A small spectrogram autoencoder, trained from scratch: encoder activation star_relu, decoder norm batchnorm.
Rows from block 1 of the decoder, named by matrix and row number. Each number is 128 + 24 x the weight over its row's rms, rounded and kept within 0 to 255. All counts start at 0. Numbers have three digits each. After the name is the row's rms in percent of the matrix's.
# conv: 3x3 conv (decoder.mid.1.conv.weight, 256x256x3x3), inputs 12-23, a 3x3 kernel for each
conv.89 110:115131115141129130135149103163199144154116098109150139123117124129117139126138136115145156130116146142164168146161155122128125146141143125098097110090110107127106100116101134131143122165132123120119141136143113126122116128097121142131130119122144138144137147128133149124104088082085077090087109101083076084103074103107095112
conv.90 096:137136141147152150133155136152145124160119127131099111122145139123077123136136128131178140126118125101144132151152150124123137115084118136117096149077084132144116124142130126226135137148144119106109150096119125136136137093113121089138138128137128136128119200126120126112132132123119104107123135109140159157134123106122115108
conv.91 096:121136109131112134147179116125133144107152140117109134140151129092101112106103096105117107146121161120113134131109124142119123116104099126150128105061094151128120105117102094127104146142167126134141117052106129117122135142112107094102144124120107140103122231129120140139136153138148189152135130122100081098103065106143115134
conv.92 096:129154150149214106109078130139159126130112159111165128120167145123146142146188165110155097163115091138144126140127130118098115130112120126116124136115128116102127126110129142230165124092119120128107140088116142129144133122133116092125119141139114120125088122110117112112130123130118058109117129114134173131117156128128144130
conv.93 112:155132122119146143157119129082111163082144072107174121118114131106126120126109116128138133099172115143143105108134112106156114099138103116129120104143125128120149126151131130121130116151143151133121111136138134146131099126122065137120127128144119127128112102113116127130143126134162156148149138147132115115129120136137135135
conv.94 083:143140127109094102136154121093127126065170116111175143131137134138139148128131119132178161089146128107133147140152122128115112112097101124123117121116119130124109100162122091205105104166141136123127142110132126115123143141126104110121117123115112131099147255140119134119157168145125157137133142119108110115137149128128124120
conv.95 075:116124125134142132118114117115128118131141106127141131106118121137170184117130136143117136111133112121138125127148118163216143131156123148136144131127099129136127123127126110136140124143125134128135122113100153172133137129123137120103143149127138137155104048130134102143143139136121076086143130137123127122137158147125130129
conv.96 099:114122114096088119092065098069110165130065113141125107157143139126109118109076082107141129113068164106105108122108128128139130104112100127164134108122114125154128125131132104020121140127125128132140098094123126153127130150125130146105137128115096095088145117130141144134112134134120149123149163152143155139084061094114087115
conv.97 102:116140122152103144154124117148127108142084119130111162106121120126132137127112112109145108125158111150191145128144129134144123141136145113088097136092137121087133126125135151144129142136147131092122135124128127131137141120144128111136138140132138145150138132126122138125110122092096056105102098110133144134131152149124094120
conv.98 128:134105141117000184131119132129121131122224092133151158134137136128136138140139141131142143117120142140123125119123127106128118124125122128136123103129130121134115137102123099156131102142123144140125113093116161136111117142115103132123115112120124125130129143126134128127114138114168153126143117133124115138123115150136119130
conv.99 121:137123146125168128153113139134101094130172147069115113130148135142180138122150126120130141113101127139114138133141126114140118113139120135141146109123114138110120132121134144106139129120127130152139120163134126124135126145141124159111121129151135143131116125131140140130107114132130151122145157136126127121113119133139122133
conv.100 089:121141134105098127084094094118128134145149137135147140107140111108137122115134118118155119143104153095130122136104114157132128121101111145148166145074115143109129122157129112183140140161149156140158144054110143122132128139130106049104150156134115149109114210154114134128155186175110088108125129126120128114159209159128127131
conv.101 094:116125124112143118098109129114138132073116153084091126125114136146160151151155168108096138100198097146113153119133131102114123130142140140139153140238133117127127127122112144160127123111123151148152123142122128119131140136139127120135090068119123109108109047079130106123113121133120149131109083103124117126140164142120144118
conv.102 091:128153131151214146138146146109111137121128095178139120103149119114136113104113096097138115088061125114101167128099115134124126117109110130142155103067122132121145111150103116154119133126141145122125127039103144143143128139122128169145131152130086123080128197131126146124156151152141127134155150136135155131108104095118082121
conv.103 078:120131125132133121127129135141132112115130131119124137116114130142167179127125139120100123115145117124119126131173134123160118142160134135118106156173129117119104112123129126149146107113108123113120149175141126130121143130112159162130121114117140123150098023112146122139129116122144138138119112121119132134130135136127130123
conv.104 093:118101136174157144143154121144132096177139088147156140110106123105100114111141119147149145115073111111109089141146129148118130142124131120045086122113138148124137112084113132128128124123140115093114130152128141118131122124147136164138144158147143127152152205145128155129127086096101112123130130133119117124075050066115114112
conv.105 107:119139117112070119112131119153117111106086123164098094123083103139155133152145144143126155081127099121120117120119117126123131137137143136123114145208137146117109145132155140122156130150136122129130143158145138085122124161123141093118148141141144175134144166140122124130122122131089125121109107129103008075131144134136127123
conv.106 112:125113139145117127161187132148163162095086142130104148134155127144134135118120124122152139103089121129146131139121137128136142120127133128135123109125143125138089132154136141130127142164121145110150152114135142131115096073143147196131120120117126115115132139113123128127102117132120144121125099126140127126100054118136141150
conv.107 107:119147134094104113129150122124127145136119114130123137138147134121145140129118102123150105123113154076094118120128127113148123101115093110146102110094101115107128142129156121054141123112143110137106133121116131153132112149115116156121112110109121129141121111115135146149117136132132120103118110124146129136122108123135101122
conv.108 102:145104157169156143108094113165107118134102108131098107122128128105078098129112113126151135119140131140126157142148139123123137126112126140121136127044120119126118138156150159141145118114130149141152141114125136147146165120153150165135108087125120110138144149143155164146117083093144125123147134132129153138074004075115106123
conv.109 073:120128128116121116126144123118130134113135134120133127137132121091073068145149139124152117134117130135115137097058103108080122118107126120135144120129151134119141133145118142149118130129128136142132135117130120095115123143133081116115136143136108143090137242119108143106119134136114150154125130126134125125133136126135143131
conv.110 109:109099111077041148116155136099129105106077119104111126133113159115153158111124131133120104108175145101121100118161129103167121110142118130133132114147198160138174138103153137005079119151151115136095116162103140141153107143152107171164124129134135114123135131119128140133138112121126126122167148135118111119115148117131118118
conv.111 078:126127133127118125122121117131128122148146111135131135117114123141159177118103117131109132118136132125134124126156131146194134137160129146131123130131097123132113131126134101122129124143132123122132123128110135159131142129125146142104138138127136115148116056122152121143135134126131105106133128130130136129129145146118125129
conv.112 110:089103101135207126123136123146152098136102148117131138123133121133126141165165157150154149106034127127150110131140124109132122119119129163142155126131130149152148130134136144215164132117119145152144154131154134124146136138132132131142136129119142145153099093101113099108129134111126123115140141113130133126126131135145138149
conv.113 112:115120132096069116142172140144140126115102122113111135127134157125158169135137149108138105136180087120140107126152136094137128120152137121114121118122122142129131146139129136170107143123142127110135133097108128126139109120142097115139112104139132110133121096124131130130137140140132117122147120143123163133125176123135149125
conv.114 079:134135129128133128122122128125133119126130124133130133109114123151166187119116125121104122108147119131129125121158129126176128137154132141135124133156112121125108127121133114123131123127118128134128119153120123153117133129118148151121125118114138122142106044115143115149133130132141119119131124129118127132130143143120126125
conv.115 122:104148134115065120097170139131112113161073087099100099126120135120070128131099126181145146166170160131110131127104117113118129122119123166157128148145116118152118135128135105154133130151109147127148141112087134127122139135161135127118132121146136142127142111151121137122111152134115155136115155137148112130137132127118143125
conv.116 106:146123119099144136120126130141139126137206151134168097140141142116103119116123120110129139137137116146146134134126127133136130144155145112111101129159147117101139111111139120107136132122134121129104116132112152159146098049113144137134144142137131114130103106098104096103107053086143152158128108127137172140149178132108147110
conv.117 073:126138130116121124133134126114127134106125142124125122140133131099072071143139141122152123133115125136115142101062106112075113122109121116141151117132151124122142149138124143141106127123130143141146122125133120101124112147137084116121133138136107135087150234115118139111116128135112155161123129133136125125131136127131134133
conv.118 097:130129126144125120159193155150116130069130151083104104111116122121115106119125126098109127098157136125114141126120129117077131125109133106101118122173168141122139129151123115153087120106104106111108145173174120090138142118153146148158125107143133126126127147126143143125144110130166184180145154144127136133088056085131123126
conv.119 105:136130116139066113142096140122112155119131139114128119161147134142066097129059105115109119148151130159107134137138140131132127133133142128143131121105119115132126113111099117082078099148108130109129109100124126127138135112117152126142135109119122097108133135132145151137109128127146180160136127132137133135119087107109106107
conv.120 098:125134133089065090103071109112149137086126169110129133149134130135138147141127134093136109148178161126118163125122126106108111132135127103106092120187140149142158114107127127125148121119158142126145126126132157134132125127114120086105134118111123113120107100076120104115137118124105136127115114118129117112139186156121111110
conv.121 094:126141118170200138134164131062149150071107149142133146149146156157139141134131128122136138096217090121159145142159139109129113106114109115146138113171132076132109115123108137168101102116102134137134100125099099138108129129124146187129102134115103108091155172118139136121126146135131166163121111112156170158151147137118127119
conv.122 077:117124114112105134134148130119141143132124129131119131155152147114079094135132132147180134125118120123145134120092133123096132109097111124155156092116130131151152137128121140120100137137142140156147127136132129136131127158155082108111139153137115129094167255134118129110140149150091110118124137137131122123118116113119127118
conv.123 098:161129124133045102125120124122148144146135141157104127116107113144134139153135146120149140116175096141143131130134134108092120143122144123107112155202124082089106145145153146193141136126140118122122142140134113113127149133141105057111143135137141122139123107103131134120117118124117124132095092120126100113166211150114103110
conv.124 095:124129120110119150092144117145084108102210090120137120130124131146136128125121128133139131110175086156120127128142128123124131133138132135125145159205151107141128115144126125119081126111107138132146129175150127130133134110150148168159142124162119107114129123133131129109126088121183255228132136141110138126134140124129157146
conv.125 073:125134130112115121132148131110125132115126130121131129139131125107076076142142143131146123135097123126124126087049099115084120118103122133145162104109134140134151150147120133126100129124132146146147114112132131121139115145148081112113139152139112143091165252140111125113128142146108126134131144137133124126125117115139139133
conv.126 110:135136123095183106124106123111138100165047097100133106148106156148125144162130146122126160120157085136114183127154137113174125127159129133131139126165138111131145095101109125061114120130122134126116095171110121140130136124138106182117129130147139124132142111137131124127121107118113125134132120115133123124137139111123126108
conv.127 091:146145130110103130111122128126149118154169087147123120128099129153111159142112116156145137140182133108152120120154131122169127110142116122150135114177136101145119121106122139106117119129125111118105097146080108164099120158123105162093138179133127128121182206141126127130132140145103129123124130141135119133154191170110130099
conv.128 103:116149119113090127113137142112118128129103116094117110107087105122150131144161152163157153138173128114131138121104120133122125123117116155139150146225140128151136177168168139154146137127144133137135140160144142120134146172157108077097137131136133148132112113118115111118150143144118134121110112118117068093149221158145169154
conv.129 110:158033142097016130114149133153032112148126124102106113128141141114100128131144130123119106107145119082084097128124125090103109107107098159145144120112112141176153130125133142117139139128142125116134116118100142161140136127132123177146108098115117104120121128116125143130154133162132152134140147139146163144110087101147164142
conv.130 114:125132114113087138143150113116113130121206146135109168107135116095140126103153125144142103107116157157128097110106125103076133118111122140101119122108112131114116157142148122174131110130128135140114137081135120092124128105122086045155123122129126132132107139117130134128150142126168132130127133130124142119126158121126135138
conv.131 098:115130141101179119127117146117122080118090169094134129113074111126102120164169167132132140134187136123116139123137128094111099145145136143106129144206155140143150143097139141157162134123124146143133126168147117134136121121119121128125118125120180172179121098110103099106128106111102115126104100116114087120147168141125145120
conv.132 082:132140132119116122120116131139114128113136136118093109124106137160151170119104121133088124117149102119083116115152123110152110132168136127129101149192138105133109129101128120090109110093088107133122133194140108143101140161130147216121095111102141124139131044122147135143104107117158177168122126131115109125116116123105106099
conv.133 113:126066105132145089136167166107116156069184139129121132131121130111113111104115128172101156132109135132135129128119126129116130139143130145134118115144131135140127132125152125142160151155142145144125112122114141115145145148141154143136142116148138142138121133118148122119113099119126207157135122155102105117127148133113129097
conv.134 097:129103128142105138140147149153148138171083122150136131125138136110102121119116100120128109137109127111110109152138144139136127123111125124129120113054107126131137122098134121099131149158145125138125133127103125145128128152118116143127130140137144135142146176157127157143126134133094075121127122140124124125084086088092068092
conv.135 105:126103132134040111093104110172106137078241145168180167136140121133144139118133118141135116135119142108133111131128118136111135138118124143114138122127127116124126124160143116138113115130121128126121140138141117117138129110123138148121128133139126133125072137089124103120146093121154190155147142131130152147144131167154137133
conv.136 122:137150138135199115158161143130150143112115090098101151131153132148164151129154140129160117125027118088113110134149138106151124100138114138099109135130125133099127130123129141084119126146144144145134151140153133131141126143116125144124115148131129146136128129123123135124115114116136102114125133141119130106116105119140131128
conv.137 095:161149128172150113116092118087135156086072139118123150137103119154140149156155157122127133140255136127159138121139128108119117133139138122122113139214137119158128130132141159197144108106102140144141133153123129141123148136124132117114125121114136126119157145112110110108141163155100124126125122142135138138174211178133156139
conv.138 102:125121117117135107134131130135111127113175155124112085150176154106112108097100106127132104140045124125099132153124135150100135146126131139139124142066128124106109100125125120119122144115127120132125145103150155128134114038099182153144144139142104106100095156133134118124134097119139159149154174145128162130119093108127146142
conv.139 130:114149112128207042137131114104136131120000151106114108125126118137149116133142118152125136145149113118128138140134144134112131118132127140115130162134126124120128116150124155108132145113143119125131144151137108120145130104143146122134137138130136129130130130127126120129127125126112093127113142121127137111139134113124138130
conv.140 106:110126108127220100132128118104128106131089083144132117139139129135122128142141127133148120141130145141171132118130114120121114119127110106105121124087095098133101119147129106189136141144136108130118113111138104119136123090111140102111138103124113111121121126112127097107138150132138128104132127096122189136133069115115134133
conv.141 108:129140115151096097124133144130149130108199150141117165103151136114163158089152133106109141160043107114125102120121106130119129114119127129118123155125128150115131122106132131138137130126122126129123146123111126118119129132143132124157130148152126123120122162129129138135127148154135125138131133147126138137121178123111129131
conv.142 080:146149131124123125138138131136108121151169137102088085107107115123150149108092108131102126157210158130112140112141121122151116148164147133131128129144124112118119132143125102137105121132107128128144103130123125135120139139144151168142096085109129106114151110147138127135126135128156159155122112121124127125116134123104099099
conv.143 110:118102089135139164142191158124104113120153120124113109131139124110091104104090111151157136099141139107083118132137124130120125142117118144177139132107124122116139127171133127159143135132134123139141135116110109104115140135120137110136122105122127113129130142120141159123116133137163215156147142148136153150128127138143131132
conv.144 078:135136127132129133130123122126125119132129116121131135115110121137165184115116129126101122107133114119127124126149125139177134138155133141134124133146117120137111121123137110121132120130129122134132117137116136167122141132119151156125128123119135121146104055122144116143136125133141125121134130131121128127121136135120130125
conv.145 092:114124146163207138140175145143086097147119120137110134106150124104164116125159130112124121104148134146125152158139130141103111156129143139115119152108116129106090101143138109218164127131133134134132137087126131105109123109106184156127141120114094117112088158129111149130129127122141142150128136116136190142116121120120119139
conv.146 109:121140123172071154107078099116128153192105168132137098120123139127095137157142142148171131138192101155120110132123123121093111156135127154115122146218129115131140100159137080157116115074113149118137143139138141134127129130155159108114129132115117119118100124086112106113132122136106176146124151148124141121119194131123127102
conv.147 123:098127122116135124106137126118108160170139138102125172137151141154165145139169125130139132117120165137131134130135129122138114129134128123126117147160121140128128137123146123117169143132120154137141165149151152130149118136102108142079137145088130140133110138140131133138124118098109141118126146110126127143145163111122113130
conv.148 123:107097138111088102121139121130110140181142128161121132117117129104108138130128129147145121169172107136162122118121127111111128128125128147145114144125131122127146162155159148189163166110169122134117138147145123130144137138137125132144137145157139136142128148128116111120152149141136156124126123119138131138162175146134124147
conv.149 106:135107124129216128131127118127135141116158153110147157131149130120088124130122131117134101138150148130119125138139139119132115113116100134170143096075132101134137117132123154144133134137125139138128135125135115165122120041123137179142134134142102099108139113124118117106124132133146155137132150140140193144126100139120134143
conv.150 073:132133122123128129138141135111123133097115127112131118146141134092074064144149145127154122124103134124117138092053102106083110120107124125140158110109146125122141144145118134136103134126123138143150133116142116104133128142151079100122134144144114133089156231142110142114125140144110131138128142132136128121121113120128137124
conv.151 103:125129099113087150117128148175136135085130155108127114135147145104099129131144153150112133111197099151160130139114121134094121139128135116100118142137131134129132127116127094166117120119136116111131117088101168146145132113130130084147130136134132134134092173121112118127100085098098102130125105110144137123152196153113128117
conv.152 078:127123125126120125136127129141146094180154107151115126114108135133120155123107121144122129135163141129132122131195128130218128130162135129117110132150113109131114125113127145138148128136119109116106138198126102154111132144121139171125140160136146117147122059126137117142125119112110094099127124136121125137123139145135140134
conv.153 093:143088153143184160147117143135136090134071136094150115132074123149096150163145169143109134122218138137136107115177131096154121118163136146118113137229151119155126139071123172126145119103102156144143120233144087144117138130140114193137118121136147147150133053078114096110132114123113120123133138152119116115114111129134182125
conv.154 102:139111134123247114146166117115112140167162133130131136126136153117167130134174136147117121097144100129114127109138121104155122096134105116131147094153141121139143128092124139095117145151123131167124114167122130163119120139147111227126128136151126127117145101136123130138112131144127139140141142146124137125100099101099115118
conv.155 130:144135115131102119133140131128177146219215148129142135129128117174143101135152140121135129136109111153115112147130125149110106145119122122131136124136122101145130133123135137142113139137098134127122167123144152133117113141119110128113129142109130131131121124131120119126138132134110126146125130140121128139107128144138138131
conv.156 121:142127129151137120127149112132105129129076067151095111096135125113128127105130125114133098191067109113101102118109094122090098131104109131134113126125112125142114117126127088146134125112124122111118136035110125081118133121094143061063125118091110125123097146111124126135144158171142146171132135164118131138118119141127127141
conv.157 092:122135121102118121131107121126151112178144099146118093149140132131108137125114111135173124143112157125148124133145142159226167123157125118156124096073075125144131140117145126083129139146147134140135103088087115154128124150118108125109141173125129126132145135137122102123114138120070034051110126127148135147139153146135138122
conv.158 102:113149111108128102120163121113104127057077127090097143152126127127130110139142140127129121123169126102081139119125110106104099118126110125124128106176151137148137136159145123148127137102132132136127120150168121102141143168133124146094125102106121128112117134111126124121145135129116203144142154138112079115126107151138117134
conv.159 094:130112121121180121101158127118146095156146117126145142114103130145162159156191165135114124107185135100116127122163136105140116116140138116126118124213148136124145157116130153223163116127120130140120145207140108106104125164121105174122124148120146148122123161110093128111155155153114127128143136130113122132152212140127156139
conv.160 119:102081100127202131116110146107089130120159070159145120117129126122134146114125109135184134120051144103094111108098100143152129135136127133138146128126112131107134113118115124125141141130131129143129133165139138128131135146147116123110142149135139145134125109117124120120140137122132170140130142143136119145143164131130150118
conv.161 089:120126124106090125146136123140107162107169117130095140124115116104110124079056078145102146132099144126110116116129120150179139139151135123126123102074101109127114114115108082041074148158131125141143101103124129161124137137146133151121116111113120111126160132155149127144117127127150151131136138146104087110091072103099068107
conv.162 118:135137125157115131134144126144150136106116117154143151123122095125113114110110121114146103144132149157135099119121113140099130130115125097105126095132124106146129126136107100157109120126116111130119107105134104123137127110123110037137133141114124121115122131109130123130145166129151114122137123147147137128126123147128140140
conv.163 104:082042094102000113106061121151104099139105148125105119127146121113103120141142132116132114141166154125149111140129139126130125126118120133116128131100125135158140132112120133116129131129115130105126137086100136146127135127127127103126113125118133146137113136121132137132121116115113068107128116126129125121118149144135121121
conv.164 099:119167125105111114154146122102163130132152125115143121136127132147136148141131124107120128130158106130082135131181140125182118129158126122143118141198156091107126093106115090072080102126113118110102120152107101139104137143128116176106131144128104116104132174134120143125146152127110158153116130123132146154146182154114098098
conv.165 109:120117117162117120117106116138171120137134123185148130137137111135187128119121125126131121152069120131159145138144120155147115146146132108119106123140126124102127110127123084153125133118135119131118139138161136118155140164125148099133135155137111133115109153130135121105131168105104103130122138114107127121137161129113087141
conv.166 075:130145131116133123131134125127132138090116139116125136141140136102078076154154153123156128140140134132118140106073116104073105124112125109120129126162165127123140144144132149154124118109121132137128144145149105090111123144138095131129125134129120134104126192106114144109099096095127176179114128127131128128139127122143144137
conv.167 088:129121127148143104113148120111138135125146133125149119101137111128137134130145135106135131118134137121195150135117126146132138122107120136126149133075112104099094129171140134237144126164128151134156127046116125119127119091132104051113153140139100135087119209140121128117143180165130116118124121114151158150164196167133141132
conv.168 078:122118131127124125124115116103136126129145119132152147118136136124156168117115124136121137122142130121134124135159128155203137133154134146132132121106085114120114112125130108142138121136129110108112124110099134151126117095107139120123136136129136117148106050130142122152145135130121075082132121130140156143123151148123126131
conv.169 096:100109116140170101121120102132122117082130152087184152126113119147161143140157156161157155098176119141179145123107119133102128139127146134131138157243165129125111151165155133208142146147140147167137149178155129126143145145138137113137143100136136147119097104084087067092171141144117160137144134116115093117148176147128154128
conv.170 108:119100122136154121124124138117110094121151165147099147116130110118115122129146127146128115157145067135131076117112100114082105129100127127136129153107120139103107148120148129183166131130130127148126152106140121121117124125118145057113127119140128139140106137125120129124138137134133125134119137151123141112113173144127093119
conv.171 100:140120139121214149148138131093138114155007136128054108122100113114083119141134141080063079094150108129145117116137130128166125115126125123150135129135134141134120126091125143146154119144111133132134106116099108125090122136117116122125141123132133134121152109141130122123105194147131075117119097117124117114124148127132150140
conv.172 098:131141115103122122111120119129100151068185133138157133152172151103143104101102109081160114126115150144099148132107115134120117130133122114128140126058122135098117099158108082145051129128142129126136140066139137106155113096116147124157130063108098123078094151129140154139126111113168177171165152141125161142095078090130076142
conv.173 108:137110114116100119141148107127136139064111112135136170135152128101197135113155126130110105121139112118103113117111124109112109096108126113120111133085138132106128161133141135142149145133142140131127182106138126110121100137096095102140115117122120128129105138134121133123133125120164121111137122133115139127110160123154103156
conv.174 111:106132096113163104125146137129122129113133014122132156136123150152110178132144154124122119152100149097135100125134134129143144139150131144125136127158163137130123123106128119083134123130099132149119111167106130162106123132135128160116128155130130117132136115135130118132122116123047108134105127132120128122130159122114147108
conv.175 085:130144143105109117118135119137165135084144161131142172148119140145103129143129131131145134119180114120114125147153137110109109093093087119133115141214173130152141132144163127132117109103124134132123136168134107127091145158134125169127108131105114121108133172098118125109108102110155240219114110124127126132152164146148162142
conv.176 097:117086118137170143121103133133166100185058081142124125115130130122101125137136135131155134131117134129167139134136141123129129119108120123136107114055096148170147130131137135167141128141133135129111132102117125152146146152139132135145125114131125112131136145122124142133110119099104029071129138119129150140104088098114101114
conv.177 074:125133128127133127128136130117134129111113143123113130145136137100069075144140133130154116142115126139123144104061106108080116115101119111139137110139151126126147143126123157139126132118137137134131124122131115106113114145134087127116136144137114134089139220107121140110111125133113161158120130135137121125132132124124129128
conv.178 118:117111124113153114127123121127107121166174114137116125127131126142155129129136130137140122151156149148134135113116119130115133128133118114138123112133119132111132133128133148132113137124148132158121125145097137108145118143124126071112117104118122109131133130130134124113120114135123134144141149143103099129133181113118141094
conv.179 094:126135130130060134115107116136125157161111111169118108129146131109110111101078081120148130132131160122130145137131138156142143126116119112135114120038109137135140128144149117100115144171149110092103117038095151149149130117122137126137130132128111113124141188158136142142103101089121107097142143138144163155108087101094068094
conv.180 095:148125127150228134161148154127080105080194133095114134101119102101152117123168169146094155139170132119126132118116106126153118134152127139132171156201164123120124129137132140232162115117111150139158140154150116113134124129140114119130125115146153177146107105129105090096157153147127115108134123118112099087155190168157179156
conv.181 087:123098125159169132126103123139107129149094153129158125118164128121169139147171157134146138135161131134154146153153138145134125124119123133102131135065084128112122117141135125217153129125112119120131137093127147130162128099115139089131123117123126124136106070130121113117142123123137000071135114121142188137125137128137125153
conv.182 105:161143139141188153164203155127153104136067121132084099143149144116098115112105105145106143119139109159161139130129127129116116105102095140165119119112129113110122141124160152159176145127136125130125110117113141140133130108121141154127149148136115090116104155117129133126122125137136139159143155149136145135134120144128136138
conv.183 075:131136124119123129127142122112133135099126135127118127139127121102078089143134135127152122131120127141119139102068110109078120116106117111140144114139158126115138142133127156148126131127132129133128122123124118109113113140130084123125129140132106136088141222112113141110121127126117164162116130126136126126135140127128140127
conv.184 093:127131126137121168164166161102108160157157071132094105126144136127100122089073082129145123144089133150112144130136137143159148129140134117131104098050092106118130107119098146075119147137146109097102097088100115155116132140147132153136128168138116098122173176177151138137126135142125086095140157151131135126109079104093075094
conv.185 079:120125131141152132130126136126121108109125120121131140117121125138175176119133133121101133098138113126129126134167131129156116141149135139126116141149126120120116116130142120146144118123120122118121136158136140142127139127119170170133121109115141121152095041103143123143141129124152140139134124123132145139123128130125123125
conv.186 102:155152144147126126130119130131135148160171119112136122120113119108092111113106133133091124124172124148129127131116131146121133135132125141127132131171138153139151106107100086101116118129138132157125110131100139128110115117126150120139142130133126125126128157122119121121123120136125204183122121158062055094125162118117147117
conv.187 094:106092089129091142112115110126148114188173093154137102127111126151079130131080104127125116144079126127155107122147139139194151126159125151134122127129081114162134118105124121047106125151141133104111145162123102164117143130131128166117141160119120104120143151132119120132127123139095114124115134148141131143138129124119119120
conv.188 105:123145114144074101093073112155104151149203141141158126111149128135173137118134122135141116106083136112121124128112115122111131128118118120070127135127087124126134115134134094151103134119138128126135130125153132128132130102156149110145126133163121118126111080108136108116122118138148136143146137132130140122126134110109120142
conv.189 091:114118120124117139136122142122168133158098121158094120137108135156120174140130139161135141135126120129117091120141123140213143120151129117148117127159122116132112125078111152108160133132133132142119123151103110150094124159130093107100141163120143142145103069107115097125134161138060056080084084120132095119173222185125138124
conv.190 097:110134130123136148124159118114118121128238162137135139124165146117143133118149132100107106113153107146080118133150123123119115140141130112099113108121120093072105128170140135204122134117140133109141120069124111100117105082143124120118125129132122136122118171122153146123133118116181190153131126117155202144149171150106102110
conv.191 121:129123133136165117121129134147150147132037036152131117132112107133132116143121128098136135148121118097125114125137131127136128135140136125115132146124118110143135096115099134140109129116128109111114110109107119108128127113136137080130115125114138126132133133121123123117130131126137128133139111137116122113131130107125129126
conv.192 100:155161131145110134147184154114098127187088127120097103134126134134110115138127125118110122135183130100163152117127118138127136123105139135140134137107113141137122142120152116172135124152132114110123129120117124111130138137116138072134142136138143112130164210158121136129127158136095094100121132123124126140135137121128125121
conv.193 110:137124131102142097144143124121116118124146109127103109125146143110164156118145137154152131112107114134102122115143126094136119127165147135131137127139131106074123158165151131167138145115136139104133135131149107114140108133138097152137131132149132127138144118146137137125125135132128127102133130128143152142141163138143145153
conv.194 075:126123122110105126120113114131132123160163100131130130110107121136153170121114125143119141127149138119153130126143127152207139132153131149134130118117090129152126129140138111123132137152134132130136108118104139180140139135131143126102135137127129121136124070126147106142135129134121097097139138147128125119133154145127130129
conv.195 104:144128116165152118155125135135133141161130136105129106140120146142101122131123122110112152144132165162104143133136117131126112130133103145113131109172129141148152105135133112018091116138132115124128100173116136153119143124156131200111140118124122114123118112103131130136146094126114229157115138129150125141122045119140144126
conv.196 107:142156142149050138153117143129103168106134149144126140148147152141141132128104116131100108145230107170166165131124147126105135130121130120120108135128118114122115121130108117102085152150150137107136101093113133142130120106126131117105139138139100107097143200149141148142109097119153147140134135147112121120120108137109098110
conv.197 111:123106139165189170142146123103092119101066117127098126125123110126117106130136117132131128109169119098123115128107127130101120121096118149133129103123103133152119104101115134137119137140120141156151113127156142147143140129127159129124145115132138144127113123112133123108111118104114160140122132127119122113107084130135120133
conv.198 074:129127133140140131144142149118130129100098132121119128139125128092059062151153149123137126136117129136125138089051102108077112125112133125134139104129144131129148139131127151134116132120122138138133127138144114107131117126130098129136133148140119143105138201115116136111115120127114145151121145139138126129118106106129134129
conv.199 091:129127121155138166150184145122134120159183152097130158136152139118096117127145125130149123121058124108134124133119126138107136125101115120128100101057071156144126117123138134145140140154149114117122144103109131134123109104076135126115132144118138148128106255115117124123147136139107106095139156135132152153092073098129133111
conv.200 102:103109116106224136155194133092112115134047110124085135138108140120121115136151135118084140089211087126127122118126121112122123128147140133155132117171149141138130125116112132125112135137146131145126100155104118126126142136136133184117114107110121122113147164100118124117127133128145183145135130123142143141131141133143162131
conv.201 100:128126129095128137122027126118142113159094128115136100126115130135090155160125122093135134137138169104111113124151133106179137124155139135126141112189118116127127119132125164092156121120122145120148135158116101153118127127134140112090132143131133123129138104108126123135122132148103133095106136125124101124132161172143140106
conv.202 089:116123124147129147153163133117128128094129119161109131162116137154106135140081092119125127098198109136102127106143129104141121119153142123143117104123125124150118146152130123121121126152130125123142107128135116152140129124125141221137130114128110101096181177140138150139094125130146232166149144144140149157112078122131108138
conv.203 093:138137136128099146131144120132147126152121116132082115142123145142096120122086100131094120141145141129118171126178141115196117122159137110124115078087114106136131124112126111046081132150125109087096107137120099166123137163146130189137116139135121099124178165175147144144100102117128093122113117133146149161073027094117106119
conv.204 099:148130148105112130153154152135100160106196145089059136113115117107117109102103105117085113177117191122081135130111125136116129129129127102103113115094143152145140107096094107016105138126140112135128128120132137117114124147137136151133121087128137148137154191148141152137102107129147201148130124142090068104088038101154122141
conv.205 077:122126127118117128135142133101129134112118137114124132156141134087059061146149141119140122119105128120119119095069103114097118126119133133165165095118131131129150143132116124088095137119128145161157106122128120120134114141152080112112138148146112129104163188147113131110125135145126143150127139134130124116116110115139139136
conv.206 098:129157146124177121123146114126132127088205164093121159130114125136139131137146141095088110126084139131095154124129122130139136138158138108093106150228170146132150113101107124094120132121144127140129139173157125101124128150120118151113133107123137145145128121104108102107102094106135221173118113133104051109154135139135144131
conv.207 097:100135104126139145122119121114177093117142107129140147145133140144131146147156148125126123112156101122077105145153145130134122125134122140145125131214155143140130121126126113130118106116116134141126129148111133132080134145129139164122133129104117131111096126086114129119124123131153230197095097118123138128141189147131152127
conv.208 075:127129131134130135136147123116124126111146135122137136150139130110081083145135132128158116124114119136125139113070108112081115117099122118120135108119142142121145135151117135159111129136140133133132136110131123104128119133133093120121131141127108138092138255121118138114120127127114158154135140127133124123129125120135134126
conv.209 094:146123120165093149145122119124149116123047102136081121109076105129071120148139156136128140141169166103144090144125122150131130118114121111108112118149150136146134117093100144141147116144134129126124139160136122132114127134142121100133153137135159166149145160119123110120137154133075092112105103123117038098119125148119123122
conv.210 095:099132112098104149097147119158121081119255110124117104086109099113146125127159145120109121138085117090113086129115129138135146124120131132107142166160157131120134145126131160150159127123138132137134165153140133112105117146142115076121135156139142178142116166136121105116142127134124112111129119113106059069161229166131157134
conv.211 096:133117144102120123074097133165130131107164126092166119111141124121190123130171154113146142119118160074068126163132126146089117169131150127068111197172175155091126112136138130159139092093124118128102192166162141093121129107117151106134131109118134148140009100062085104096119065086147137140131118107108111102143167128147152148